python train.py --model="spectrogram enhancement model" --dataset="telephone keypad tones over noise or synthetic speech" --noise_aug=0.01 --loss="charbonnier" --arch="unet" --norm="instancenorm" --activation="silu" --widths=[96, 96, 192] --block="basic" --init="kaiming_normal" --grad_clip=1.0 --lr_schedule="poly"
Rows from block 7 of a small spectrogram enhancement model, named by matrix and row number. Rows with one number belong to one channel. Each number is 200 + 40 x the weight over its row's rms, rounded and kept within 0 to 999. All counts start at 0. After the name is the row's rms in percent of the matrix's.
After each channel's rows are labels from the 100 clips, of 14976, where the channel reaches its highest value: "top examples" is what is common among them; "peak in band" is the frequency band that holds the peak. Only what is clearly more common there than usual is listed. The data: telephone keypad tones over noise or synthetic speech.
# convs0: first 3x3 conv (model.decb.0.1.convs.0.weight, 96x96x3x3, each kernel summed), inputs 0-31
# convs1: second 3x3 conv (model.decb.0.1.convs.1.weight, 96x96x3x3, transposed, each kernel summed), outputs 0-31

convs0.0,113,226,165,246,219,147,234,193,286,111,229,177,203,149,190,222,223,206,229,207,184,220,201,167,151,151,135,211,169,146,213,156,193
convs1.0,105,262,265,172,241,210,127,207,192,178,170,251,225,242,218,253,197,123,250,189,280,181,243,217,242,176,274,289,238,281,240,242,246
top examples: pink noise; clipping
peak in band: 4000 to 8000 Hz

convs0.92,119,192,189,229,134,116,205,228,213,194,198,122,210,144,180,226,199,191,238,141,105,186,147,207,186,138,234,114,149,220,169,225,115
convs1.92,132,133,147,225,229,198,208,216,192,175,161,231,243,273,203,150,176,304,126,161,254,159,223,152,229,216,179,228,227,179,181,202,210
top examples: muffled (low-pass); white noise
peak in band: 1000 to 2000 Hz; 250 to 500 Hz

convs0.89,085,172,215,150,150,149,233,218,126,180,190,213,235,238,172,282,186,171,203,210,223,189,253,215,230,238,191,209,221,163,216,163,246
convs1.89,112,251,234,138,187,241,175,207,227,198,231,123,154,154,208,201,232,171,273,242,174,255,157,215,164,225,182,176,155,250,187,264,200
top examples: white noise
peak in band: 0 to 250 Hz

convs0.66,125,196,177,153,193,161,153,194,223,241,111,166,295,216,200,216,200,242,199,197,161,118,275,203,220,202,239,111,262,161,204,146,195
convs1.66,157,162,237,184,204,222,197,142,124,201,244,187,158,179,174,155,212,179,154,171,254,242,165,132,168,246,137,208,166,177,153,271,187
top examples: pink noise; thin (high-pass)
peak in band: 250 to 500 Hz

convs0.23,105,208,196,234,177,146,226,274,178,168,191,198,235,165,182,192,174,114,206,209,144,112,220,187,128,206,201,140,169,149,251,161,218
convs1.23,087,246,275,120,231,214,237,128,170,204,196,217,200,211,194,210,228,165,213,154,302,191,209,191,200,194,226,201,211,241,187,274,219
top examples: mains hum
peak in band: 500 to 1000 Hz

convs0.73,083,181,188,201,104,188,212,189,172,199,233,162,230,198,200,167,154,210,231,167,185,251,194,169,191,193,198,167,181,112,113,190,206
convs1.73,080,262,210,209,241,206,133,272,207,170,184,235,244,248,215,177,242,194,226,155,216,181,237,229,220,174,222,258,224,193,228,241,211
top examples: thin (high-pass); pink noise; clipping
peak in band: 500 to 1000 Hz

convs0.28,128,166,143,191,231,204,163,239,170,247,115,221,200,232,228,166,147,141,181,214,218,184,152,170,214,250,268,198,200,221,173,198,239
convs1.28,163,180,264,195,211,168,178,158,250,173,225,164,190,214,129,188,244,206,229,113,165,205,186,243,192,196,168,175,182,202,212,249,139
top examples: speech
peak in band: 500 to 1000 Hz

convs0.35,104,171,259,228,196,132,136,151,226,195,217,193,195,209,126,183,194,251,245,173,240,232,192,261,185,230,199,154,186,257,201,166,170
convs1.35,094,232,178,156,180,231,142,242,227,173,200,176,215,230,225,214,197,133,191,180,233,189,216,211,218,182,204,224,218,267,203,252,183
top examples: thin (high-pass)
peak in band: 0 to 250 Hz

convs0.8,108,168,221,219,235,148,273,201,200,164,168,224,235,203,212,230,152,178,198,226,132,187,235,217,167,235,210,206,252,222,140,139,182
convs1.8,088,264,194,199,169,252,241,67,136,219,220,224,211,188,150,179,180,119,127,152,219,200,201,188,193,201,171,193,198,211,215,200,205
top examples: mains hum
peak in band: 500 to 1000 Hz

convs0.63,103,226,221,218,176,209,213,211,180,212,231,172,183,170,195,205,228,220,170,106,205,233,145,154,137,229,176,207,125,172,168,198,188
convs1.63,111,208,224,161,178,261,216,190,164,208,177,274,252,221,211,241,155,202,189,243,273,168,256,171,239,180,220,238,243,199,196,147,227
top examples: speech; mains hum; clipping
peak in band: 1000 to 2000 Hz

convs0.82,106,179,206,239,230,179,181,200,219,182,147,216,291,190,183,229,197,198,237,155,110,92,242,160,204,156,199,202,269,138,191,160,226
convs1.82,086,221,218,243,159,247,183,181,246,218,227,191,138,170,184,184,217,186,218,219,230,265,141,179,143,259,172,249,138,225,135,240,208
top examples: mains hum
peak in band: 1000 to 2000 Hz

convs0.61,083,178,175,197,241,150,220,182,137,163,173,245,221,121,182,220,236,209,270,222,211,131,217,163,182,138,230,199,257,275,179,159,208
convs1.61,102,185,224,260,153,262,227,149,185,228,189,218,205,221,139,188,177,205,185,215,288,211,177,139,169,242,196,199,165,165,123,259,197
top examples: mains hum
peak in band: 1000 to 2000 Hz

convs0.83,075,211,190,236,176,223,252,199,242,225,272,174,248,200,124,177,195,204,249,149,194,248,191,194,186,190,163,156,182,240,214,178,179
convs1.83,070,267,176,116,180,240,152,211,216,182,184,206,240,222,245,257,156,185,206,152,211,162,246,225,243,178,209,116,242,201,264,138,223
top examples: mains hum
peak in band: 250 to 500 Hz; 0 to 250 Hz

convs0.2,118,197,234,259,165,149,148,222,229,106,196,144,199,213,201,190,123,168,161,184,157,125,196,168,195,156,195,200,178,241,235,223,139
convs1.2,107,248,156,257,156,247,238,163,240,245,221,223,144,118,216,198,184,143,213,191,198,250,160,180,148,250,198,201,155,230,126,150,256
top examples: clipping; muffled (low-pass)
peak in band: 4000 to 8000 Hz

convs0.34,093,169,201,219,116,183,206,162,125,258,258,253,184,190,262,180,221,190,188,180,175,243,162,221,197,155,208,209,159,181,101,165,212
convs1.34,091,212,191,198,199,221,195,258,142,171,159,204,252,227,232,148,174,265,257,329,235,161,232,165,237,177,237,259,229,198,252,253,212
top examples: white noise; clipping
peak in band: 4000 to 8000 Hz

convs0.39,065,172,206,283,200,201,147,131,159,195,224,218,175,202,133,165,188,166,207,153,164,231,156,210,172,213,163,227,177,189,272,161,180
convs1.39,080,257,228,177,171,244,206,130,152,208,189,172,212,180,222,226,167,198,229,179,179,176,207,232,214,181,213,115,207,160,204,184,213
top examples: mains hum
peak in band: 250 to 500 Hz

convs0.47,096,127,218,154,255,204,216,206,241,192,233,127,220,173,117,239,174,181,208,180,122,230,224,182,179,211,194,168,194,254,201,182,108
convs1.47,087,164,107,87,221,159,141,264,111,208,168,155,221,184,268,173,170,254,133,224,188,167,211,154,212,201,225,156,231,212,207,206,198
top examples: rumble
peak in band: 500 to 1000 Hz

convs0.21,076,186,187,198,155,179,140,195,202,207,167,225,171,199,146,245,228,287,173,181,233,178,152,130,186,129,196,224,202,266,180,188,193
convs1.21,072,257,177,238,144,221,256,222,244,195,224,186,212,198,188,144,234,192,167,201,239,196,208,233,175,173,175,153,190,241,187,243,208
top examples: mains hum
peak in band: 500 to 1000 Hz

convs0.29,099,199,231,234,123,160,131,180,174,178,198,186,159,176,200,232,182,216,152,157,153,234,155,200,222,200,169,223,179,183,205,152,252
convs1.29,082,216,198,223,181,240,227,226,258,219,191,186,235,244,207,178,195,143,236,359,226,200,232,240,221,186,218,263,208,219,208,226,187
top examples: clipping
peak in band: 4000 to 8000 Hz

convs0.48,084,256,234,197,189,180,239,227,208,184,170,184,202,178,173,243,238,296,194,229,254,222,174,217,169,159,194,240,151,212,165,121,172
convs1.48,073,212,214,107,208,155,139,305,207,211,205,155,201,211,225,114,229,220,214,239,181,181,227,194,205,153,211,147,220,270,224,235,206
top examples: white noise; quiet level
peak in band: 4000 to 8000 Hz

convs0.94,108,175,173,219,196,190,194,192,173,180,187,144,230,200,240,183,119,205,196,169,170,234,194,207,229,254,163,106,219,162,191,167,175
convs1.94,120,219,246,248,242,211,130,166,238,206,194,231,190,231,155,195,247,171,303,217,116,211,218,248,215,187,213,243,197,212,233,194,232
top examples: speech; clipping
peak in band: 4000 to 8000 Hz

convs0.93,103,164,208,195,158,123,192,213,159,129,189,170,190,164,168,245,203,127,229,201,168,249,162,194,166,160,200,177,173,222,177,156,141
convs1.93,099,173,151,257,231,209,195,194,201,223,156,225,249,285,264,88,198,229,176,248,290,169,242,200,251,189,232,294,239,172,236,276,211
top examples: rumble; muffled (low-pass)
peak in band: 500 to 1000 Hz

convs0.17,080,226,252,209,151,192,205,219,129,197,204,249,178,147,178,255,167,295,216,194,210,233,155,147,168,139,223,281,158,241,197,100,172
convs1.17,054,268,127,163,244,155,231,196,150,184,193,195,239,221,227,143,252,176,222,216,242,150,251,263,228,123,235,217,262,245,240,191,219
top examples: mains hum
peak in band: 500 to 1000 Hz

convs0.65,113,173,187,215,183,160,226,170,225,179,288,206,201,212,194,167,229,279,216,161,164,260,159,174,216,160,176,178,163,224,133,93,140
convs1.65,113,182,187,122,250,192,153,255,153,153,150,146,240,248,264,180,183,276,222,263,199,155,237,175,259,168,224,203,255,181,251,281,216
top examples: muffled (low-pass)
peak in band: 500 to 1000 Hz

convs0.41,133,213,113,220,199,185,141,268,238,219,194,155,228,159,218,203,254,242,218,198,185,196,209,198,233,238,167,166,225,129,201,230,206
convs1.41,147,269,240,199,186,258,240,143,229,241,237,263,168,198,214,209,157,77,198,243,222,238,183,212,191,226,224,279,179,230,260,184,251
top examples: white noise
peak in band: 250 to 500 Hz

convs0.3,076,171,167,237,124,147,132,165,210,170,230,211,166,130,270,174,152,166,263,202,133,237,204,180,250,184,214,232,191,180,201,188,166
convs1.3,103,237,136,219,212,221,238,200,248,190,201,215,217,228,135,88,194,138,222,234,175,194,200,218,188,201,174,203,208,321,175,183,202
top examples: clipping
peak in band: 4000 to 8000 Hz

convs0.80,101,160,129,165,254,132,154,200,216,99,210,171,224,220,191,223,166,224,192,193,182,231,156,197,191,212,238,218,176,184,157,246,93
convs1.80,078,244,133,202,115,246,177,134,216,228,172,239,232,198,218,209,186,213,186,212,218,172,224,209,237,214,230,166,222,228,255,128,264
top examples: muffled (low-pass)
peak in band: 250 to 500 Hz

convs0.50,141,217,245,240,171,218,256,217,234,223,191,241,185,194,202,214,188,181,189,164,186,177,179,236,155,165,213,263,162,137,258,172,220
convs1.50,147,135,195,138,210,155,161,239,189,145,210,140,197,168,182,253,259,215,244,223,225,197,210,161,181,173,181,152,200,243,145,245,138
top examples: mains hum
peak in band: 1000 to 2000 Hz; 500 to 1000 Hz

convs0.30,112,171,201,207,267,162,176,202,171,157,225,224,198,182,211,167,174,200,201,193,160,241,178,161,135,138,160,194,201,246,199,184,225
convs1.30,149,212,198,284,212,211,236,219,236,151,151,188,258,261,193,211,225,218,215,186,207,151,258,202,229,148,245,242,235,213,193,202,198
top examples: white noise
peak in band: 4000 to 8000 Hz

convs0.56,120,203,203,238,184,226,216,163,181,218,239,184,178,215,188,176,156,182,189,225,202,268,114,151,146,195,171,183,109,244,171,224,181
convs1.56,109,198,187,174,246,172,181,257,203,176,162,231,241,246,220,229,188,236,219,146,205,153,242,209,236,155,238,175,249,235,271,197,221
top examples: white noise; thin (high-pass)
peak in band: 0 to 250 Hz

convs0.33,099,146,252,182,165,180,204,201,209,201,130,189,251,188,118,168,219,204,130,223,189,197,195,135,183,225,171,187,168,176,193,155,241
convs1.33,085,163,230,144,184,212,221,197,204,231,221,148,216,235,213,270,183,168,256,225,156,212,221,230,215,193,203,213,201,163,227,214,171
top examples: white noise; clipping
peak in band: 0 to 250 Hz

convs0.51,087,199,186,231,286,193,141,211,179,190,188,219,237,211,141,142,243,172,200,198,214,217,193,145,213,261,189,216,199,171,227,264,117
convs1.51,068,234,250,135,163,200,214,143,109,221,220,239,215,198,144,219,181,189,229,93,242,194,208,148,185,188,202,163,196,197,211,180,184
top examples: mains hum
peak in band: 500 to 1000 Hz

convs0.26,094,206,246,295,119,157,126,150,170,153,209,204,150,158,249,185,174,238,182,149,166,222,152,140,212,231,165,224,175,197,173,167,171
convs1.26,091,232,211,148,170,255,171,191,179,239,192,196,228,219,158,175,172,146,275,325,168,204,210,207,218,190,210,189,208,262,229,260,179
top examples: clipping; white noise
peak in band: 4000 to 8000 Hz; 250 to 500 Hz

convs0.36,087,171,161,235,167,211,199,175,219,149,222,201,179,179,125,223,204,236,186,180,198,212,163,175,220,207,201,221,193,200,154,187,188
convs1.36,103,156,146,145,184,193,247,202,169,213,206,230,189,210,196,157,206,217,241,319,188,210,195,169,210,205,194,234,211,184,239,157,193
top examples: speech
peak in band: 1000 to 2000 Hz

convs0.74,101,198,177,241,255,187,163,176,138,168,190,205,200,238,203,167,199,199,184,217,175,219,194,133,150,156,140,223,197,140,163,218,178
convs1.74,108,204,202,192,225,196,150,269,136,148,163,197,230,228,176,192,215,266,323,212,203,170,231,195,228,157,232,196,227,200,237,208,212
top examples: clipping; white noise
peak in band: 4000 to 8000 Hz

convs0.45,095,212,243,276,120,217,241,179,225,226,271,161,179,206,216,202,151,209,158,173,236,285,166,179,239,249,186,195,173,147,157,200,184
convs1.45,111,204,163,150,238,176,131,229,143,220,163,199,209,219,169,164,209,157,265,292,127,174,221,230,234,169,232,181,238,162,254,218,223
top examples: speech; clipping
peak in band: 4000 to 8000 Hz